{"encoder_arch": "efficientnet_v2", "model": "model that answers yes/no questions on an image's attributes", "dataset": "small charts drawn from random numbers", "train_examples": 101725, "image_size": 64, "crop_scale_min": 0.8, "horizontal_flip": false, "cutout": 0.4, "questions_per_image": 4, "encoder_norm": "batchnorm", "encoder_activation": "silu", "encoder_channel_attention": "se", "encoder_depths": [3, 6, 3], "encoder_kernel_size": 5, "encoder_stem": "single", "encoder_expansion": 3, "encoder_widths": [24, 48, 96], "fusion": "prefix", "fusion_encoder_width": 192, "fusion_encoder_layers": 8, "fusion_encoder_norm": "layernorm", "fusion_encoder_norm_position": "pre", "fusion_encoder_activation": "gelu", "fusion_encoder_mlp_ratio": 3, "fusion_encoder_head_dim": 16, "fusion_encoder_fused_qkv": true, "fusion_encoder_bias": "none", "fusion_encoder_qk_norm": false, "fusion_encoder_parallel_block": false, "fusion_encoder_dropout": 0.05, "fusion_encoder_inner_norm": false, "fusion_encoder_positions": "sincos", "fusion_encoder_connector": "linear", "init": "trunc_normal_002", "residual_init": "zero_last", "optimizer": "muon", "muon_scale": "match_rms_adamw", "learning_rate": 0.0051, "momentum": 0.95, "nesterov": true, "orthogonalizer": "polar_express", "adamw_lr_other_params": 0.002, "max_steps": 4800, "batch_size": 256, "epochs": 12.1, "lr_schedule": "wsd_sqrt", "decay_fraction": 0.3, "final_lr_fraction": 0.01, "warmup_steps": 480, "weight_decay": 0.06, "adamw_weight_decay_other_params": 0}
Rows from block 2 of the image encoder of a small model that answers yes/no questions on an image's attributes, named by matrix and row number. Rows with one number belong to one channel. Each number is 500 + 25 x the weight over its row's rms, rounded and kept within 0 to 999. All counts start at 0. Numbers have three digits each. After the name is the row's rms in percent of the matrix's.
Before each channel's rows are labels from the 100 images, of 14848, where the channel reaches its highest value: "top examples" is what is common among them. Only what is clearly more common there than usual is listed. The data: small charts drawn from random numbers.
# convs0: expand 5x5 conv (encoder.blocks.2.convs.0.weight, 72x24x5x5, each kernel summed), inputs 0-23
# convs1: project pointwise conv (encoder.blocks.2.convs.1.weight, 24x72x1x1, transposed), outputs 0-23

top examples: pie chart; items: eight
convs0.55 073:524505524500468533491518534485464494511459503435500512516469482520502478
convs1.55 099:514490524483503522494516472459504502526551474494505460493454529531513471

top examples: stacked bars; peak in the middle; scatter plot
convs0.5 110:459495468502517493505484459439499520509498522437492518491490490483494484
convs1.5 080:532458505494521520479492483490488492467494515547515512508536521521444531

top examples: lollipop chart; scatter plot
convs0.64 065:484501504528482470484482506537510467439529518526518510454513524500503474
convs1.64 107:480513515491520504502519451531475452502503481489482478475458545486531499

top examples: line chart; falling
convs0.9 092:525542488491504453458484482540488499450508521500488493474505496535483527
convs1.9 099:508477481468506512516503492485516518512521465521500530510433514456479462

top examples: stacked bars; pie chart
convs0.36 125:470497496496486596498523536489483500507481509493522490488516513526500497
convs1.36 097:517443505491486425474486512519500530495519510515479520507520510485486471

top examples: stacked bars; items: eight
convs0.63 074:563500467505478533511486521491476479491515470514521464523495512544492524
convs1.63 084:498498505472468524476478462508526462475465501479504488568519506512517499

top examples: items: eight; pie chart; stacked bars
convs0.10 096:502532528499491549530489539497522506476497527481478511510513501564518526
convs1.10 084:486540520489477467480519525490476519473484479537480505511541484525530543

top examples: pie chart; ring chart
convs0.45 121:457530547500501470457501502519483507475508484509490500499551480453494514
convs1.45 092:513461522499500545541494525511528483481497502495498513509554481461529531

top examples: line chart; scatter plot; dip in the middle
convs0.19 097:469509472492501469492489478479439502504513535508501511534458462499525471
convs1.19 123:515497519526527549515467525507492533481454522521498541477525494512521523

top examples: scatter plot; stacked bars
convs0.26 092:492492500479512518518496470419498495501505490512483530521499475457497459
convs1.26 075:518464523485461472480519458464480507491480509483527507543529513461492505

top examples: one colour; line chart; dark theme; peak in the middle
convs0.16 104:471426511518529494490465477524480499497501515451501516509500500493487463
convs1.16 104:497502499496516490530536466532523516557496509518516528527490481540512458

top examples: lollipop chart; scatter plot
convs0.62 068:479478524543493479469485503549502485457491523477522509503533488512534466
convs1.62 101:499518475508493522511470503477527511517515436517512492555483475476506463

top examples: heat grid
convs0.32 110:486483495501496505458523507478547519498538480445472478458533506510499501
convs1.32 117:490503511521516477493490495498450525503458476548535502531537532516472497

top examples: items: eight; pie chart; ring chart
convs0.51 091:480484492469494536481513564478469513466513506489497497488505488558489521
convs1.51 098:504467542497504508534511559501501496480487519477518539488501482554498523

top examples: scatter plot
convs0.68 109:463496533520504478509514477501497496483487521474504500501493496433521435
convs1.68 096:460501511495496480464528532488495487490509543514495480533497514455508442

top examples: stacked bars; dark theme
convs0.11 106:492535513516489541450532493503494500529534529459515526466487514486489523
convs1.11 075:486552511508496488548495484489552502513457515506532520522476526496475515

top examples: scatter plot; line chart
convs0.43 120:479487553517461483491493501491457474456471499486495501475470475473512525
convs1.43 115:509466545475501521469490470538550526480518488497497494532480484487526475

top examples: grid lines
convs0.24 105:558517495486494514553497463490465469496487505478533493502491507477457509
convs1.24 105:454503522510506504525526504486508513485505474565535533543500530502484502

top examples: dark theme; stacked bars; bar chart
convs0.2 093:442525536508471519542487521522479483496453496471511530498482487495505494
convs1.2 067:551470528486495510527506509514516502523471509522517537486532524464538470

top examples: scatter plot; dark theme
convs0.35 100:496530539525506498455489489515430491501488509468497504448484506488507501
convs1.35 107:464553494539532528498495490470554484510505486509516504500454504520488510

top examples: items: eight; pie chart; stacked bars
convs0.65 105:502496467506485537484497553471469494503475474473507526471475501543480529
convs1.65 092:488449528461488472465515532493506475481487484515499461466486497492518463

top examples: heat grid
convs0.14 086:500478502503467487425484501488494532495542472461489469496528511497497490
convs1.14 107:477463516520493495473512501514510529516472475545538486560505528507478504

top examples: scatter plot; step chart
convs0.54 083:463507510531526448510511473470497519517503540533519545492475480478507494
convs1.54 082:533479506496492554494476476437500501489510499487516539516513541472501516

top examples: dark theme; scatter plot; stacked bars
convs0.69 102:467514555517498467488503452495468497470463502505519511479472510530513477
convs1.69 099:495493510476534498495478476490506514470534501475468519508431518536517472

top examples: scatter plot
convs0.20 093:458474453522510472452490508524510505464479514512514464472469516507494486
convs1.20 088:482473462515518520504535510483525476492520511500549440489496508499457499

top examples: stacked bars; items: eight; items: seven
convs0.17 104:528516480503486491491534553492496497517499500518492500573504477538509532
convs1.17 093:475559446492494494512500548481469497500493481503491491468504507524461515

top examples: scatter plot
convs0.52 067:483538493504476478461449468475506474490530475473494475468485498463502501
convs1.52 123:503507472496448468505539473510473494532485565486498521480515510476502498

top examples: lollipop chart; items: eight; trend: falling; scatter plot
convs0.67 085:494496492560458475519499505499507505482488538510525476471515535530455501
convs1.67 083:477512474469533521519515517530478489480522460471529466485491522511452515

top examples: falling; scatter plot
convs0.31 092:508508491500488493441472518483503521478516496443496505450482514544485509
convs1.31 120:473525516471545510540512515489503524528464498523539511526489510487451497

top examples: scatter plot
convs0.60 083:509495480508512469445477454516482488468522529463489488484479506505473462
convs1.60 070:514551440483492497517501474511468467468534510511511500490500451499502499

top examples: ring chart
convs0.59 085:463493499499506458533496546497432491471509480484486526491492467494494509
convs1.59 107:504465523504476507474509529464553510501489474508495540509477443490512514